From a checkpoint of a small audio frame classifier: log mel input.
Rows from block 2, named by matrix and row number. Each number is 128 + 24 x the weight over the matrix's rms, rounded and kept within 0 to 255. All counts start at 0. Numbers have three digits each.
# conv: width-5 conv (model.blocks.2.conv.weight, 144x144x5), inputs 108-143, a 5 kernel for each
conv.10:122124129116104112104132129137167114117112127108121129131118152129133122131141129115133150113091126112092132114119118126145118123128090121130121124109094095084077137128071089086105171189126141118129123107117111098118115113122121140136127115138129112092116100130154134160123107118124084141139117140152175169122144125132151133134112114103112112153095119129128126145123109104093141147129132134164165140140143163099101094099061074084105130128146146120124147111133115100112105102132171110116128169181081124116156147101127109097096162120140118095
conv.11:171111088114082106100106125146115124120153143153129145122126104094115158131109159126108120177168138137110150139151169141129111107104115121150107128131204162124098101163146163169155116112106123124131127126152154114121148134130131141121121162151158131131143137103115158146125127126110070149154134137135135138130149154135105098083087120105166130151108125166155117143139114115107090107113128159091075110135168127106144118112125155160120092126111096103102132134114122134102140144092076144130140160132088106147077126076102110139174115160132153192
conv.12:116115117111134145112124130110082091084123149157108180126176131136116126123135140095104104127155123162134098117167149139151154124143127168130123132141143124137110143113094139143124116144154167155144139152168152143139116139138120122118130110093104107127131181161114123136157132144150165177166152145157143156123108112166125135144160124104144149137145147109112140157159140115119127118128113108122128142139144165127148116147107121132132134175167141138125132134140155156150160099122108124127109121110161154126133125157174168134122132133117118060
conv.13:142134120120139126089088106112088109135138138077127116166168138152153172154137142134182134102135174155120091098109089103108103163167135152112143095111167140099134115089118134123148136125169144127140148149145134121124109148153145129141137163151130147177169143112131139125138129131113125129126131128126140137113155144113108135137134097134117122095104107114134110108132149132115093073089114141116089123136132095122128100144080100109163166138130132139110119120116106115148123109110107078065089105111170162085137087097088115136129176135115090100
conv.14:115116108120122117125124112102145124089096070119051110077110138108142141155149140129094094092138154147102114122133107070131185168164153119139147164173148155136120127117117141183153117120089085129107123133124084103123134116107160149150115109125116108106131164141126133133140121088084112102100102106129165123149116122138102100095133137121159122113144120139117113134135173190141140127109107124143113130173172134094124125100108140167179142125124130088147100106178175141124116111080111106136134113113107106168132148143127124184180116102106132120
conv.15:149116138124142139135117107091155137122138131101131134174157122088117124155096111148150157092106136134121173157143148161098092117167153095108113115128184148103088099099103154127144136122114133116089103083102113128110114147131114120120135117110130120104100132138138142156170165121102099121107099129143136132117122135124118108134144143172166138131129128105088099072111148138101122124139156144139127108117122130104149159163108106144160172125139147137102118141139116128134153135154122107102093118157123141108133147091105102132141134155136115117
conv.16:095113125107086109098106132143093105109097138119113112173142139127137153173167167209187130076140156140168088107120114127115144157141148157161163136111138118077098092169158143116150104089127108106093098096102145150145122127121168123135116109126107130116137116110141130093095132103116138151138146155165101108132143113124116124157150148174127132152145169186160111105113131126140111093115164163137130156142166072079067122119116137135116089159148128134090144135132123145094121112080099110121121161184153126112160120142123096092103112116129109146
conv.17:149116142104122122136116115104124158191114154136112106134106159183155121149089108138146124108171114117143136135166097143123119113138118120148129146121167132100130131137105168072150100124083176123098128145125105166128135119129116104149144103082171147112104123120108138167190124092125132139137136140134091151126159144150109136160146145101119123135111147144125122104105152159190121110126121121129128125166125198069153116094095094129112123105112117157131144131110124164125129092173129133127099119142099188105138121112123130137146105129127154120
conv.18:176143158113097156173156151128139146147125149100205157136128124128114105092136132110125127151141147083088129188208128141166150175113131155132143149124131112072097125117147181157128117120142171153152150158114102132149158136111151126111111108108132123140109144121119113117107119120125123128128140147156116148137151115127098107115111138201127080131147130131137135135144147112110132128155173133124110150150130126126093104098053114131134120140131114111092094156147107123194157129148165098110139109086112174127118147098116106127124171121097103130
conv.19:118107130136112153161165154165128129139166115133084095084085126133156154134170149123106110142142180134107108112153182180173169168138138122109107118143128153143134130122146117175169159155132113148099132122140094147117138138124138148133101111171144152138140119171183141136139149138139152126138146134121133137153125112110098124130140119137145137118180139116117098121123138148125105121120123133131144147164137159187159110104174159148131071090132132144171111129125145133098110111100125130125105114114174156183139107080091100111109107143132124132
conv.20:148146133181134115137153150136136122102167155156100153066144092100124164145111116128121160171191164143090120155110129084095162136149107129147124111097098129132128152083147131161096149126137135143105097106079079158123160141085170178114095142084099111099127152153136139156147139154153121098101122139142115087124130161165134155134162144093140115148145114118156173139144128152118130110103114126121155151163175113101135159113176153147136108118125135109134124154168117107117109120098154145162138134129100026191049170132140116131159088137116151131
conv.21:126130151122136133107100124116162182135113145116129112138119156140113121136115108115125112171158116127104121123143140137173162125136117177159139123115119120140150130095120137065109103087130159145123122089084121138119108122118132087099134126138118133122089149111117124160158124119114104114109105112102076128088094137097122136123094141130116126121116120134146134132136079087120131105092111105145152135130127186093111103115102133121117114135097120130151163176145132117118141140131104176158119126126176190134132081103131138133150195131082092086
conv.22:115127129159165123122096100118090088111122106161147146131171115137102118126132127125116106090133150164136126150131133132105127170159126132138135131107143135117110139111190165145123134150143134120170176144131140153132123086105115131159141158134139130084070104132137154157132109094095093126129128102102146130134177235115114139116130163172134113127106135143107100113130153136119173142127124105119100101106146158156133128109119102131151133172162134075086098157189144126148078108135165142151141102081159112105098154138130127120134144155180162120
conv.23:109134141124169145144139105101128129133129167114145085185093099130120104144123126119087078141119146117177151144139112141139153171150128100121139097111085071058064094149157134105132096109135088140163132143145138117130140159140119107096111086099143120096118141143132133129116117109115126127135134125144153131104183145126126137113115169151060099128141144127119137135184175135119150150116086109157138120126127128146173153173096115163197197151145130152123113098104131132118084097126116135140150132147133107075172089159141131095089136102100065074
conv.24:126139133129095139130137149142151144139141098145128175154129144150154124107131101135088111118130153176173131124125159123132130114110133100133120108131152147126081090117146113152086107105091081092134130126104081165145137108120131127128133126163147143107114131139123118082134127079084093144122128113118142133131104126139122102106129153150153136104133151164112098098076100112139136143122104076171162150112107148114108108120139108114146163128119100098113117109127152124130100093077111130131123133107176124157046060135113111077088178167138128123
conv.25:143159152124129139131143135141101147128126132128134124159109094122128148121131099116129155150134143115114116162135151137155126112114112102104122089110138121130131088118147135162163165144196133113177137099120133137129137130128113102099117110096093139149131136169160146129174153134124144123123133137118099098118151120120129129109092120148141192129132154149156120103126131159151139110107097125138156138133139115125083127125142123093080060137133163169110142153136122128131141140124117134126134114122183100097142100129129141132144104104110133148
conv.26:137123135124153155142127118110145147163125143165137115147151118086093096110139157131127132115123180173138130105141108154145133178134105120125117121128112152153108108146106103081150140099110117082115132119132138115138158167129142174140081100108122094132150134164169163165128142162151139117114094118141107084064116068122114131115110129082102114141127128116129103119096127111130138182159110116109129147126115157099144082132117110115109082114124107128129077102144165118113119075164151126129139140138058118057190159146162127134099083160128116118
conv.27:075092107159172101094114129134098103118133158117092097110130104127136167146133144107088089140147117136128118133134140148120154134122092121127116124120140124130162179125125133115093109110106086093100101104125160090119138150153111129117133182080102132141131154175147125115106131115136139134123139144123140134133149157101099134124138167124138142114102091092131155140134099070068105126131143166091128127140177117094129163169109119134115102180162148087066159173161140122130125093129165124126146149186140099131155115132137117127145107134089078110
conv.28:101109116131130094084100104110183155144153118159141167114097074082127138138112111130124101158144154138099132143156152122114119118126106132117126124114139094087113111107119112145175139141133124126121120115101113136145134133129103079106135137113143105094115150126121107114145111116111117111129139143142095139139090116112099107099101131140177092082154147167141128108099079120120100112124118108141126124139128111113157131118148193183144134137148126094146080099114129106116135134126092109111179143102094122151134163127097103100135159127130166124
conv.29:099109126136150113100115122113105102145158140137145138094111123115122115106141135129124140105138149136134114105102074061149180169165130114103108125098136127117148141111114077081137140122115136110102112135133145122121113125097135148154122105116091084133131149138150150137105119141146129124103126114119094136168166118120124152150121139121126126150163120114119138181173135110086134142154136140107107122145135107138149104083107148181182146170161137119098115141129125126089084120119151145146136145138100140116138151113125148150151151144123160163
conv.30:166125138119144147139169163142141127153178141060075092059086119095119127115075080098104096140110116144139141114107124142128151128124104133135118104096093165173138118156074090113122122160086137148178157135138139138130123110132130143124113104115138139118094075078111090089129131131150106146139125125134112113129112117157179144145139106086145139122130142137136134131094113136152137122132147116119118087095094118092127110074055053064092108086113112114142145106105115120142153118116094104116137131098065110140104120129133125121116086101100121130
conv.31:168207150127145110145141155157139134119119129079154130187112095129133149099097098125129152148136159157150147170150139139067078136132116136139152136098169168133106118088095123119139077057075108199127133155136101092108115128112047113177112114109131154117127119159129092109153117098107087119125118129140167099095123107103137110116118143148060160139135148124127137087095123123105137132161177149079132148104125104134129155128160175192192143145126155138135074105149172102144139116147139131177148133140134108129178084089109133138151120122164149167
conv.32:134122121128136108115135125117131141131117142176177152115133160110083125140109125113119098126143138149091118167165174144102112101121133110092112130151103117145130125114102155155120152107123108157122100106101082091116113131145066106139140146127129125129099137118107105110124123128109116119117112136122149182140115143125122115148157113178172121113142126094123135106125139152140159164157144120156114115101097133135157122141097102118166174121101127127104090092130167178126172128114103084104127152140139158171119093150130138131101112096113121125
conv.33:145132137128141107122138141140154159154116133162161124152105135149133132084105133142147134133127123144149144107109127145107126126121124075122123092142127168156137125135074095157171157128123111136108133155148091091131112123149157134143118114122157142122128122142139110154142104063083145076101101108151121149141165122185174129140159097137151149084150149151121121107120124134102107137135131128133135154138122122125126110079144126141149161167132112108103126125119134106164203199151115127135138117098082133168202112155146167142129080107130124159
conv.34:174115141125147123141129117115138161174138180078135092145151155140092096111131128115136111136122113144153122120133108127150124145138103137117115108096142119152145150126134196116158126069097093106123150150110115106120129127105127104107087086135133136156138090099090097118188168162097098113105119121121152167113112095133152149152140152216124094077148135128158155140154126110089138134145102103111115124112113094127162109097119120083086098128167138139118157138109110122117122133182124100144145138108154206121195124141146138119121162129154128117
conv.35:153151140120134099109102126132127129139117129094122129176121132146126102103131133136129133086088137174151071100145172173086090124154166104134138148136136154161153100131104115157135115109106121126127122132148144123118146157172108121139151146153146141123143135141135129153135114076097120110100111119119098131120121182134165148150149098122132143113111115127146163101131140159168096096094099134085121158135135131090083109115060100112174220152147141133114106090119173160165140112099140124120119122140126122132145164146158181162158154148136126146
conv.36:131102119111103140151148164147117104121094103135125140104192146107096091080146126104117127088100113121109129149137123137127101120104116102112111118094072133136116116131120148130137115152162167120094123145138175110113127106107102115104106108044085088148143090120087119112137159109076108124143146157116146132101086138174161129067063130101098100211117110137156184128125110087097134119103125147129133154137099117154148138239139139107115124079105150186188135136144153091121112115130146093100110122173087116111139197160168154142127150136165138143
conv.37:124118114114148124133124115110139162176130115134154126086113095167200197210158156171163131127161140106096143158136104087122115129131108085088117126145118128123100102108127202159154127122122152134107144149113096135144146118116148139108116125098113127139107141133112085082111124116134167143176153136134152110094144168137136105121126155180182128095125112114101092085111146146164146143144130106118166160142127182167134100096131111125150138107123145190182075124136113115142112101119124150123111133127110187171158134140139153154146105134152117112
conv.38:135116119086087150141134133106125132126123118113122090115067172161129094109126119115130123159130148145146154150135125139081098114102105152155139132123117117098132153152143151112134109098080096131137142151131105129157128141155122110127150121100116122097118106115128131131186139122126152143150140116124090145130162170109136111127137146132091119112154132115110087099105115136144149160140132116163179166119120195155129114118117122141162152110102098106115104086104142149133151132117114209167126098111082109069109065094112093081081136115095098098
conv.39:144134158155142133125118124142116127128124108129137107127171130134160147150135115102116093102098105131172114103098111128161131132145171119135129109153090109117131141135142155137142106108104129111162154132129155142139111123108128100079149191127129141141129211174144146103135169144117101136113096109130099096111125103101121130152140147141166140103111108116110090110121126135157134135147144104144119120131144126108111102128127116120126160170161143165163099109092103135142126145129128126134141165149151170134109122129126124165216133115114105132
conv.40:131118111132120177165122101122156144119128120144130133116132102108138132093152123107113132146133142151126130136130167143120136131129116119122117099111116107107120160120145133178157149147154119119124128150163107138129123130130154173141087101165123090122111150147126126143072092114116103121125114111121165105126101133140149124117110138115096104120158156100135167131156154133134113138172153115110124153159145099164116071099174145143144120170149152139171128151152104101110120164127140156208162063043110089170129128109118139144124089144170144148
conv.41:130132107154133142127110112115124128191168097114110166148170073132188204164135139119118120108182169105109129137162171139115146139126115144137134137125097113134133204118094070145072144141108160154134128158145091099102143142109134154113125170138129134130140089127114118150142138078090104155135136162178111087199128134110107097113157112143143138125120132153143124109137141107102127146135124095119090139170137096160111147115117138184164121126101110101079101124117118115137142148087183109127134151127113111196092107112099114125127137137103095115
conv.42:116142133149113112130122087082105134103139162115107154182088139137124150151111094159112123085096110099166152159123212205151160149147172094123105111154093110125139105107116065158148109124141114164094118101130162168144166145176131131132116160129119145113169109102073124121141129125132119130131140129129097077106093061130121148162134082057132207058107101125134141121129112132142102134114110142125115100099107143143102186111137131114118152159138154106135122112111131145153084212151138143124130174168133073180144122162125124113139119129124103147
conv.43:135135141115115152148138130137088097134170127066148150109181136117126133109088114106110106101084105148143112096121157137130115100127111148152134147140148094083075096126109134119129130124090146115155118145140109099127122139137141140121125125116126092105101128135112132113159118136139106109106083090105071127129110132136117110142115082126166115127139143155137145131102091130103108127131132110139115121132134108113146113121143154128085085103139137104115182151132110122097094118093112136111139141120072159171080131149152122117124129122114149099
conv.44:117143134131134100138168190173083087112119129174165115073092142170167130101132140122119143134127123111119124134134162144087113131132106125106116127140119096117147148115140151167137118119124130121100095106109109132123131130120111109153161172155159153159129170149110095122127127138125130134132119119115077131165171136144143126103137165166137087106155131107096109149140130128113145190166131112134124136104117083092101129143130156155136125143128128133149129121127126134185131133137163079099162159116190160127074085148135119113104070093118133137
conv.45:137132157141148114110113113104152149129101127119139116109112103120105115107154154162132121199154114118085140153150158170147112148134101105091090086082129140136121126100134184164174141110119140165149144149143140156153146116108158131138099081149141136122118146147142124124167127090095099146133142130133154156129140137160140135147153130133115119121137138107122115152120109118094173156130095088108112107123089121120135138113181166136105108099131133123080098079102126129169158126150134093120141133082119131101105097087127146144130146130135126116
conv.46:089128112122129145146140159146150144116103066108090118088098152123109119134112105114114153130110103103102111124108137139138134116129161090107093128140124139152163167115174137130114094087110123138102141100108080084090118139129119119123105075106103118099110153120105125114168140144148161094121137126117147167139108128129126139142123153138122105151095096107102091151147150124104157140140113100141154141147135127091111114090140117124115100120140147157172148129105106082129110118118124126124127134152127105121092147133133132151147170146126116106